{
  "model": "image captioner",
  "dataset": "close-ups of made-up surfaces with and without defects",
  "train_examples": 203450,
  "image_size": 64,
  "crop_scale_min": 0.8,
  "horizontal_flip": false,
  "translate": 0.06,
  "tokenizer": "word",
  "vocab_size": 30,
  "encoder_arch": "resnet",
  "encoder_norm": "batchnorm",
  "encoder_activation": "relu",
  "encoder_drop_path": 0.05,
  "encoder_depths": [3, 3, 3],
  "encoder_kernel_size": 3,
  "encoder_stem": "deep",
  "encoder_avg_pool_shortcut": false,
  "encoder_widths": [64, 96, 144],
  "fusion": "cross_attention",
  "decoder_width": 256,
  "decoder_layers": 6,
  "decoder_norm": "layernorm",
  "decoder_norm_position": "pre",
  "decoder_activation": "gelu_tanh",
  "decoder_mlp_ratio": 6,
  "decoder_head_dim": 16,
  "decoder_fused_qkv": false,
  "decoder_bias": "none",
  "decoder_qk_norm": false,
  "decoder_parallel_block": false,
  "decoder_inner_norm": false,
  "decoder_positions": "learned",
  "decoder_cross_attention_every": 1,
  "decoder_tie_embeddings": true,
  "init": "lecun_normal",
  "residual_init": "none",
  "optimizer": "adamw",
  "lr": 0.0015,
  "beta1": 0.9,
  "beta2": 0.95,
  "eps": 1e-08,
  "grad_clip": 1.0,
  "adaptive_grad_clip": 0.1,
  "steps": 12700,
  "batch_size": 128,
  "epochs": 8.0,
  "lr_schedule": "wsd",
  "decay_fraction": 0.2,
  "final_lr_fraction": 0.05,
  "warmup_steps": 1270,
  "weight_decay": 0.0
}
Rows from block 3 of the image encoder of a small image captioner, named by matrix and row number. Rows with one number belong to one channel. Each number is 500 + 25 x the weight over its row's rms, rounded and kept within 0 to 999. All counts start at 0. Numbers have three digits each.
After each channel's rows are labels from the 100 images, of 14976, where the channel reaches its highest value: "strongest on" is what is common among them; "colour at peak" is the nearest of a few named colours to the mean colour under the peak. Only what is clearly more common there than usual is listed. The data: close-ups of made-up surfaces with and without defects. In brackets: how many of the 100, against the usual share in percent.
# convs0: first 3x3 conv, stride 2 (encoder.blocks.3.convs.0.weight, 96x64x3x3, each kernel summed), inputs 0-63
# convs1: second 3x3 conv (encoder.blocks.3.convs.1.weight, 96x96x3x3, transposed, each kernel summed), outputs 0-95

convs0.89:504543505510502505489464488459488460444545483500487469520478522504517507494510473485471514476536468498494511491511489477512484498481510519457542529524485554475495487433525498483453514501521484
convs1.89:454520519508517514473480497517501538507468518474550434491497508484482501503504510521500507500478479495507461470491463468495473492486504503509492542520482471542501479486500501500506452510503456488518478533502442521485514541501494496489513412488511525524494500534502492489484532502469432512
strongest on: wire mesh (35 vs 10.8); hole (33 vs 11.3)
colour at peak: grey (63 vs 32.4)

convs0.68:502498487446483513495509482530449503484464458537505533507520460505516527487450529518509485523535503543518503470523508502526486491512508497503528473483508441515500505478487510489524439527466511
convs1.68:494469520495501487479466542489498467483523510526501522521530458487527538521540494503485482481507398517523492463482486515498518494457511505490539489494488520486470498492490474504476473551486480541486530439475510479495480545527471523512526510508497509489468529487528502482463516488480492507
strongest on: specks (73 vs 11.3); brushed metal (41 vs 11.4); stone (31 vs 11.1)
colour at peak: grey (84 vs 32.4)

convs0.41:482454460482480493458511483501493508467464477490506503485512476479501514473504496519484447466453434501526527521514508529478508454488489489466531490498475515490480522459547510481513520535506502
convs1.41:472519541498517444484476508484469450498539499510524537522519473518489499470484492495492449511527501468497476507493547489531531508526519483489529491529533494541567522474451484497465486509475500543522507448466517499518527451476497513494495512490490501544498500495486495523520542489503504499
strongest on: specks (57 vs 11.3); stone (30 vs 11.1)
colour at peak: pink (43 vs 17)

convs0.46:492442467481481512496498495528458525486481489506500548498494492523520486547481519513506490501460505481517499496507544524512474501542522537508496512530473447478471466517488486492450511500438518
convs1.46:527505524524438522512511540497495439484532499534482502443481513521508503533494483512484514493558450505512456468498509488537515493512527471480480531501505541519529476481491486517509507520465511524480532463468507483521499515493477494514517564542499506478497558503505492498485471483475512505
strongest on: specks (69 vs 11.3); brushed metal (38 vs 11.4); stone (29 vs 11.1)
colour at peak: grey (72 vs 32.4)

convs0.24:534489497518496521491492506498508481502486464520470488535499563481517482577503527463495497453488513491516479473485507507529485543522505497526469467534472513548489493510491489491466506448474496
convs1.24:485505579486527515472511510494490509525455490460516497467440523520525501497538511509481501511509486475544512485517463489505511517469508497492467538515476458491517533523469501475517467543455494510494486512478476486474485519493456483521495493483524511470530548517534511492507439488483475482
strongest on: dent (100 vs 11.2); brushed metal (50 vs 11.4)
colour at peak: pink (36 vs 17)

convs0.38:507499493488502518507498503480457528508444509523488480498513491460502461551503534450521492477526521484535497452486505541516468538490516455513467472527521523523481516529498504555495477492500504
convs1.38:499479537519545515503494469493501502524518518490507521480468510542522487498531489497452503528473514513527489453507492497480521543478498500538536489527518538473521537518520504454514505535528425481496507517478470470490485543505512463510491467489521513519508517511495490500487493466417511480
strongest on: stone (55 vs 11.1); dent (51 vs 11.2); brushed metal (32 vs 11.4)
colour at peak: pink (53 vs 17); white (30 vs 6.5)

convs0.18:485495493507531531514508487506471491500516477470502486493487486512524484515539491525527510512533542500510496497516511522552490454536463532499518565503541508439493476478467503484515458527536473
convs1.18:497515515525496475501483520480474481543502554496504503485542507481490519496502484505494526486524464451475461417490502527469484497510491480489553517479514480537513486451491480500463457535505469456500515526503511481488534492508519519482479515476487523472462481458515483460497526464484478512
strongest on: crack (51 vs 11.4); hole (37 vs 11.3); tiles (32 vs 11.2)
colour at peak: grey (69 vs 32.4)

convs0.85:513499479486531516505467511512491541472500474475515476484499493517505524535529473540512518479465478467521471501523501480497492514472460518527488515505467526471460517444550483454451524495491524
convs1.85:497506515512520493501525484484484475526505514484500524478414540509517488495514485514467498487471513477539485486494507511441524520501506476520490474522516509475521550478479507459518517530540420470506533521490478499465502497510496502513493523488531496516521518498455498482510514466423510498
strongest on: dent (90 vs 11.2); brushed metal (36 vs 11.4)
colour at peak: grey (64 vs 32.4)

convs0.25:488476499515507492470500478511502467492539456517463515551518504504506502536492506502503514475498509546511501472495514471529506510537515533508515501539533491498490446495513487449456508443443483
convs1.25:442496537480480527472500541514496469500519476485497468466515471480458507530497477532534512479518487475501526464533458468482478508474493497453483532499475492530518472508448469514515464525479491500504481501470469491463515539487483506521515505494500507489480562531522497446505489463509471507
strongest on: crack (52 vs 11.4); hole (48 vs 11.3); brushed metal (32 vs 11.4)
colour at peak: grey (67 vs 32.4)

convs0.22:519540480504531500508539497504465504475497499524504513486480521517556477490500511467527495487533503538496518439430517480481499473523503459515527492469493505507506475510505516524472531450461505
convs1.22:492511484493511487447525491486486537487425498436476468529455523467558498516523524488473489489450495524508527501517487485478483460486529498517478473495483467489470550502475490499481478485477471512509546489475482524482480516507478507489492464506485538494479505488537476452485497492507477502
strongest on: scratch (97 vs 10.6); leather (40 vs 11.4)
colour at peak: brown (64 vs 27.4)

convs0.63:485503515472488499486509510446504475441523512450525456495508495475486518482509474501490512454493486524505464500509505516500518469496468509487532530497539488458461484445530517540518509523506458
convs1.63:474510497531516501521494487498461476507552508474526492506489477493509497452483505489506513517499491474460412459468467498464495525499481471524525502521513501536517453471493504487524482498527454463536479521490487511488533492492499548505508455478495521565517488509512473487532519474498468509
strongest on: stone (51 vs 11.1); brushed metal (48 vs 11.4)
colour at peak: pink (69 vs 17)

convs0.10:517531518541512484493492505482491479513499491480482446521482517524512481472478497528493514519536539523481536486511464536521438475488456519468479490513542557483525510488502516529510481509544489
convs1.10:494480475548530485508496472469490515519501490498514487526490472442454516525489491513509500509457476525491427491517508513481471516522486524515533461498493471529469502488548454483479482461517464525489461514508445495518480504518472543503478473469493500541524461477521530486494521494492492491
strongest on: hole (100 vs 11.3); tiles (41 vs 11.2); brushed metal (30 vs 11.4)
colour at peak: grey (75 vs 32.4)

convs0.3:491517474466531509487486489486456511468538483464497498499486487542533481521521476507480548443475506505493503470471491507527471484483442527533509491513471479445516458497494485495468486480479509
convs1.3:507490483522518487500550451526499516544436538458507468505441527455528526512515464480476554496491476499477510503515499534485511527518508493488467486506506500546506551490493512523509489473509470526504537509490473514453508517496492536497518542475505512462518531500490509451511488502498509484
strongest on: bright spot (91 vs 11.1); wood (37 vs 11.2); leather (28 vs 11.4)
colour at peak: brown (72 vs 27.4)

convs0.29:490457510479465477482502478452519457490488481481455488503476488501524495523485510521486469489504518482486484551548501538510470518469509497500514543520481465463495519453502499500487509562526527
convs1.29:495491486520536466499502473475464471492490518502485502475530470520491501427496476442523515484529480501431417481442518511514509478519513452509539500483527522512492493459492500481474452496480491510486472510491496477523502487480490525482511519461491517495471479506520482502466485492496500499
strongest on: tiles (49 vs 11.2); bright spot (42 vs 11.1)
colour at peak: white (70 vs 6.5)

convs0.15:515502504492490437474513506453458460486496517513471502520494502531518491468482512508518484515535466517477507468528483468468442509501496479471528543473465491496542497477501445506525514513511504
convs1.15:487487480492487488495506477495531524482447488497492448506495486499500511532504524531483461531478453536499483509520469474531485522496534528481510492512473454513468524518525488495474504485526487557516480513502440498502463574524521502489500427505509524533518504521493489495498526538474494488
strongest on: scratch (79 vs 10.6); leather (39 vs 11.4)
colour at peak: brown (68 vs 27.4)

convs0.19:509496465547487483451475486465524505482498486505489480572518500506489512521515511525526500457514463530509507490504479512481515508494474493490534466516509553480531501447559518503499534492518483
convs1.19:475526512490510483478463501529483472538544467492492525544478487487487498504494461503480488543496510493496460482532494487506486496503508494493496514532458474542526502541514444516524493523486472514465476526503439499492488477485476498498441473470528482551548470526521491535534512504475471503
strongest on: hole (95 vs 11.3); tiles (44 vs 11.2)
colour at peak: grey (69 vs 32.4)

convs0.87:495465529491501516502484494471490438504489483466493442464486515469481487480485461444484540452522519511443499498501492487492494517474472486465484493546520490477492481472464503496485512522500488
convs1.87:478490501505537502503492457516500508515459506498529449526508491491485521455482521510471507502492490488495438488477493487508470515474499507499530478470510457516491511483522534511519492462509460469499498530488451510473511545486529509509540398525487536518487482501514469488489517485476461516
strongest on: stone (91 vs 11.1)
colour at peak: pink (57 vs 17)

convs0.80:512474525470509489523505547508445509524496522526515528471460500539493492505482485478480514512500502475527539470475543538477488513511540480515496472542515460480522487545461495476489490487487544
convs1.80:530493517503495487512512517502520460497526496503484521494464515531534528516511471517430484508518454507520485477486507517541494498482501453475495494475482541522495531486520499495480518505494519526445577424466462497478475521490462493501499513536477506484478525462502492518489461489497516495
strongest on: specks (80 vs 11.3); tiles (45 vs 11.2); brushed metal (32 vs 11.4)
colour at peak: grey (79 vs 32.4)

convs0.34:529506510462508507521535513494469500474512513489477497511462521518539477516506495472533492459495481525485502450437517502462494509521488454508520485506527519473510487508501505507470526428453520
convs1.34:486515504481514506451532503488475507495448471434474478508403531491533493539524525515465508478482503515524517497528481489487514504480522491511460489511489468506493546496454508490506507504480475522533560494478465510462500499502498505484502495513493536493500547499509491447488492485516496484
strongest on: stain (95 vs 11.2); wood (35 vs 11.2); carpet (28 vs 11)
colour at peak: brown (70 vs 27.4)

convs0.28:496505469534523496469510482513502478492483444529481478548549504502504488518508498439511501476502461549523507486514474463490518519520524464506468462523522492540502480502504496455488477473505461
convs1.28:486504531501505520475493523514514530505462456496518494541545493472457499521515541508525457559471526513521534494530485485480488509466503531527515510500460465469521486532507499545457475483488460469479477546504483496500440514499476522537479480522498485498513503512554486513483491493495477509
strongest on: dent (68 vs 11.2)
colour at peak: white (27 vs 6.5)

convs0.39:488503502449452490480493479502530484511510507477480533471484465514458524477482474497489528518450454490468510527504491509469517447478504538465534534511529468495501484528502499522488550497510485
convs1.39:486503522522462512510511442507494545469489456531510496498530482494467517486532508492536489558515513506454499482512506477476487479505506527523458532511486474508522444482507552544519486491499493463505503508494480503509474484485519512510513506552484456496537552530496474507535464518506457490
strongest on: bright spot (66 vs 11.1); leather (62 vs 11.4); scratch (34 vs 10.6)
colour at peak: brown (87 vs 27.4)

convs0.32:521497477484484477485500513484508478491527526457481527510496491525514496551520492543506467493494533516482519549489527520536444467549457539504499554517488518463488499490492479537495502476496482
convs1.32:522510511523467477505476535510481454539499527502476496512483491483465544498492458490516549528542482512455466466493527519526496499520508480452443532503490480550497477484520449505494504503474511515515471552491501478519514504457487539467499546457518470492489522506526506499512516500489496513
strongest on: crack (52 vs 11.4); hole (45 vs 11.3); tiles (34 vs 11.2)
colour at peak: white (28 vs 6.5)

convs0.49:512493518527539490522491503534467504507507482495506516521506491563510495477479513498508503501549495561475525462522501469527492459575498511519514493503543486492514454511481501463493464485482477
convs1.49:495489518506491511468476534510505551542461459495494467504507490440502526544495492532502479489479461501515534494495475481466472463481517497513476506488471461529486512543468485506466484490471477448464523516481485489518488480489467517515497503560487520504498487474548459474499520508490452498
strongest on: hole (45 vs 11.3)
colour at peak: grey (72 vs 32.4)

convs0.4:490562508473528506493507514513460470483502479501507431446495486520506509469498483474477528529530522529517513480508502500516510486489471499466547494489554506523524500497496494477537485553528483
convs1.4:490506543553497440469492497504515495472524543517562500503539442469470529502506500506529473488487514487497454484511505534489491497479466497514535496491493480505491481477522494523459479519506489508482500517537478516512523507531517541518504440477487505533477480498525503477528562491524470479
strongest on: hole (93 vs 11.3); brushed metal (31 vs 11.4)
colour at peak: grey (82 vs 32.4)

convs0.40:471462475495494500493512500519441518499492455501477542516481455490538495516517505508506520504503477458496533450438513525499482510512515503539513472522529505478498475502493499470474491434494524
convs1.40:527472516515493475477484511498482411510465501512477497512485458511478519566484475526463505487507488478549510486533489517496495512500527500449522503486506491517507551481479475506475460514493489498476515461473473468489481536505510507501516530540464487460496555491502518468470499469490516490
strongest on: specks (92 vs 11.3); stone (31 vs 11.1); brushed metal (31 vs 11.4)
colour at peak: grey (82 vs 32.4)

convs0.88:518503479481507520503486500510502518492515530465520516521520530496536486561548532529524477457497503522489473498488524495520467499563465505488486509472479520437477474486492494506452487476468487
convs1.88:522510518498528509499499577487477473533523502497482514533425549493517535505486496534478514500529496497499465465501510509519521494504530458453465538510490482551538530493492456516513524527465492489510526498466508478528510486456473516487512560472496499480497485489505475484500496496486494518
strongest on: crack (40 vs 11.4); brushed metal (32 vs 11.4); stone (28 vs 11.1)
colour at peak: grey (70 vs 32.4)

convs0.42:485509498524505498474478504473476497477460481518499483525502493505535457502523492519498484459518521554536521487498527461532464530535487465512445459498470480522528492483494473513502447521511471
convs1.42:506495530514544508487459532526515520526417555469519480526500519476468528546538515521504490521502479469517532519536482507514501472483532532486487509502501425513498532556508482519471499508498503484495479503504483496543480496513456531512501506503517479462499507483536496510506489524488485522
strongest on: scratch (61 vs 10.6); leather (46 vs 11.4); bright spot (38 vs 11.1)
colour at peak: brown (57 vs 27.4)

convs0.67:515469517529477500496515506492518475510502566485485503513511521492500516507489518472555483463507467539514459481514505476469476515519492456474530503495535491480520456518497482547484524467442480
convs1.67:451499504489500545515522506500484506492522470493465481531482520489492502518491549528496482521509515502472491524537513463489481484510558545502507537491453456509523492553522521520515545516472459480528517505496445480510490514493524507467491471541502514538521501525529451497518491494462471480
strongest on: stain (52 vs 11.2); wood (45 vs 11.2); hole (33 vs 11.3)
colour at peak: brown (67 vs 27.4); black (32 vs 0.6)

convs0.82:475530468524509504506465483556444486488523464489489506486540460505468501486486482505513507497497497516511471470519510458547516496538477550496537521483499529502463482509520507467469490479462479
convs1.82:490507536506452517469451532503511489514486532508515479525513463484463525501502529470520498512471514528493518458521497481485478477478496500475484567531472502486524456529494509508482457524498458468534469531500527469526513546490525535504486497522483473466474506502533469496514507471483447496
strongest on: crack (56 vs 11.4); stone (38 vs 11.1); hole (35 vs 11.3)
colour at peak: grey (67 vs 32.4)

convs0.8:501464497461493511516512513465498471494511515446523430460493531468470530482497468442513516452500496505496483483501489493490520510476483484463519503509558486489468477484461497494496525509481503
convs1.8:471516497546519527506482483498491514503486516509531485514487487508500509419465536501470520517493474471494477493472497474506498482493497480488500499466527471520493476496503539510548518508525470488548493496491478534464536505459508485496558443520471547548476510493489499490527533488490460540
strongest on: wood (84 vs 11.2)
colour at peak: brown (82 vs 27.4)

convs0.11:513549510457491467498489521479495499501529492483508492485496478544497543509511483522437537503473472515519523474503440506498487447481477542502498474524543491476522477522539513511485494491530491
convs1.11:514518541545500484486509477515528485480535477496519512521424465464497538484502474492497511543477494484501496497496486510474481483493477497504424512523486513487466464493530456522538511511482493523442488489500495516461450510494463505538504499471515485521524544506502506504531516489543489472
strongest on: hole (88 vs 11.3); tiles (54 vs 11.2)
colour at peak: grey (73 vs 32.4)

convs0.7:464439519497531497473481478493467529456469499473520515512486496526558497494487481500481531481500494515518517492510498465518467506510466506511474500509461455476553460501495495499492445538506508
convs1.7:509487494501511493523494475488511534525495554484493480474502522502494495544524508550507485491533448469481478499518493510531495512496518541510523482457511487513493563541480483503437525471539517522508551502507487486521492530524484525479538486496520506507485473473486496497513563529448535507
strongest on: bright spot (68 vs 11.1); leather (63 vs 11.4); scratch (32 vs 10.6)
colour at peak: brown (92 vs 27.4)

convs0.50:470469482498494521501532451523489499513437432508487495483486430493544500479511518523507501528521479511509537508502523542485498472498500487515498528510523461490491485489514512500518485534552514
convs1.50:497494502520516444515495496482451454489495491527483529508519479489489498501502488500454499474485465492499467422504521522473527479507498498507552478469540481481503529474476497498460456501489427482468513471483504473473490495516510507506498499528453513506494494492518487470469506430506516508
strongest on: specks (59 vs 11.3); tiles (39 vs 11.2); hole (32 vs 11.3)
colour at peak: grey (71 vs 32.4)

convs0.36:534514522563510503541536522523508490558483521465506479490512504490516516506517499501552493506512477487469500477487477487461521503507452438538490487500530533467521484517498511534471522480500490
convs1.36:504508509511524489500516532509496457480538458487504496503479532489544486538467519542478476497513552479536481504534518487484440465532544483529505495507411496522519544520525480497459523491506494469522506504506494481494517484499474493508459503514483482519497450507525496503535510469512487511
strongest on: hole (98 vs 11.3)
colour at peak: black (80 vs 0.6)

convs0.30:514477472477521499521483495511461580486462472520538540474488467535515496515496525509504485518514527459505496489490507522511503493529536503547505467481479501468478497503492529481492478532476557
convs1.30:555483498517440507503471520482480505501509490494493488478500496484506481560501486517487508489499428534562489473488500522507501508506523478534518474485485542516489532479495455475467482520484470522494555453478491482502506508519474517486481554554481511483477508466510492494460507497478530500
strongest on: specks (79 vs 11.3); brushed metal (33 vs 11.4); stone (30 vs 11.1)
colour at peak: grey (78 vs 32.4)

convs0.69:506501502529487506550523508539513530550506529488559533494497460508480526481487503503551484534526500494508444514512515495475511479532508493509549525474532532508480524487520497500516520538463506
convs1.69:523485489529451500462479521489505515462531458472517488488557494517490472533451502513516519473512484510534440501502495477530470497508528487521502500468458541545494495491525496507493508498505517505518533514512471460532549468480481518472472515529495507557472473489507473533520534508495474499
strongest on: hole (96 vs 11.3); tiles (34 vs 11.2); brushed metal (28 vs 11.4)
colour at peak: black (36 vs 0.6)

convs0.47:517532512503522506498469501500494478493522474525469481474457517538518502487522469441444504496517474485496522495502468465463507503470531508472527566483488524509489479501515487469465500477548490
convs1.47:471514531490510506473516460517498556479442496491551464476496494493494495488526517515501501506461498499536475462513468482469496516501479498527486513524482462507508467480506500489470430522538459473508465534524472524497513525523488472504468426478506501484500459532490488484490509494482471498
strongest on: circuit traces (58 vs 10.5); bright spot (58 vs 11.1); scratch (27 vs 10.6)
colour at peak: green (55 vs 12.1)

convs0.26:500496489473481521499477497453516463481529502468462463500477522518504505538512489503486530453499554483483504518477494540524474486484472538498489518527503508447476497489462492525452520453523492
convs1.26:508485500544524524486474475495489520551469535473494449520476496521486532478490495488503576494497509498462486450486496545477487519501491491477456511495484490539499501461493500511525461485504468480503455573495495481510491514445478536488531519483488481461497517499520486473508499472523492502
strongest on: bright spot (67 vs 11.1)
colour at peak: pink (51 vs 17); white (43 vs 6.5)

convs0.74:471485507465494483506470505492477503491526494506494527494453471528492520467479468515481536513457476493479534465458487536463496437463484520488509487535538464464525481518506499521485509461510509
convs1.74:524489523540493511486495441502498485492466473494487499544488473492484516519498484487515517509489505509496516470496481518435502509495488520497462473475503486519463508477510485528522457497508485443476519473470454501463461524487486486509561498509450494508511569460472505471498492465545515510
strongest on: bright spot (58 vs 11.1); leather (47 vs 11.4); wood (32 vs 11.2)
colour at peak: brown (80 vs 27.4)